{"model": "multi-label image tagger", "translate": 0.12, "norm_position": "pre", "qk_norm": true, "moe_every": 2, "layers": 12, "pooling": "class_token", "eps": 1e-08, "adamw_lr_other_params": 0.0017, "batch_size": 512, "warmup_steps": 1620, "weight_decay": 0.3}
Rows from block 2 of a small multi-label image tagger, named by matrix and row number. Rows with one number belong to one neuron. Each number is 200 + 20 x the weight over its row's rms, rounded and kept within 0 to 999. All counts start at 0.
Before each neuron's rows are labels from the 100 images, of 14848, where the neuron reaches its highest value: "lies over" is the class under the peak; "responds to" is what is common among them. Only what is clearly more common there than usual is listed. The data: made-up waving flags.
# fc1: MLP up (model.blocks.2.mlp.fc1.weight, 512x256), inputs 172-214
# fc2: MLP down (model.blocks.2.mlp.fc2.weight, 256x512, transposed), outputs 172-214

lies over: backdrop
responds to: upright cross
fc1.274,213,200,201,194,200,197,200,209,151,204,182,200,184,206,186,210,200,264,202,210,248,185,223,204,196,198,181,192,208,200,200,158,224,226,198,201,195,201,196,200,192,213,189
fc2.274,191,193,199,197,192,211,239,205,243,211,200,197,200,201,198,226,195,161,200,143,150,201,187,205,215,200,208,202,179,169,200,250,195,184,203,192,158,221,203,183,199,120,225

lies over: flag
responds to: grey; many stripes
fc1.173,200,171,199,187,106,200,198,210,349,188,191,195,99,200,200,199,193,198,208,201,207,199,202,186,199,261,200,201,125,197,201,188,217,195,193,186,200,200,175,200,197,197,201
fc2.173,210,230,176,194,283,199,206,213,76,221,203,200,279,218,238,195,175,220,195,209,197,195,199,188,211,196,175,199,218,203,209,196,247,198,200,239,199,203,207,207,200,206,199

lies over: emblem
responds to: grey; ring
fc1.288,200,194,183,198,127,201,211,209,213,203,200,208,214,205,197,198,198,200,196,259,221,193,199,199,203,194,311,203,180,199,189,195,280,221,197,199,211,200,218,200,200,194,200
fc2.288,201,244,200,196,213,217,202,197,185,201,202,203,192,194,215,204,217,204,201,143,196,197,211,199,200,203,142,203,216,214,200,195,198,164,202,199,192,200,199,192,200,200,204

lies over: flag
responds to: green; diagonal band
fc1.488,197,202,157,198,201,200,181,201,203,204,200,200,214,198,201,212,183,179,168,188,201,200,200,199,200,216,208,210,215,201,205,220,200,167,196,226,182,197,200,196,202,200,229
fc2.488,184,200,200,193,197,190,204,200,200,198,169,169,197,193,191,202,202,201,217,223,208,200,205,251,200,199,212,195,162,197,198,209,210,212,200,200,202,200,201,187,200,221,172

lies over: backdrop
responds to: teal
fc1.271,163,221,206,207,205,184,200,199,179,200,190,200,203,201,200,241,200,178,200,196,202,197,201,208,197,196,179,201,202,199,200,198,202,198,191,203,200,183,200,191,199,202,198
fc2.271,200,180,199,183,213,207,169,198,173,200,201,188,199,197,200,159,210,203,186,200,206,200,203,198,198,207,219,209,221,197,198,196,201,211,202,201,208,201,200,198,200,214,199

lies over: flag
responds to: emblem: no emblem; three vertical bands
fc1.400,237,192,200,264,222,212,202,205,187,213,193,196,200,159,200,198,204,201,171,202,203,180,204,183,201,199,196,200,198,168,178,200,248,209,199,223,233,200,200,204,203,200,195
fc2.400,200,200,204,167,199,198,198,190,224,200,199,202,182,199,191,200,190,213,202,179,204,197,185,200,198,182,202,185,246,200,206,216,172,206,208,139,162,221,203,194,199,152,213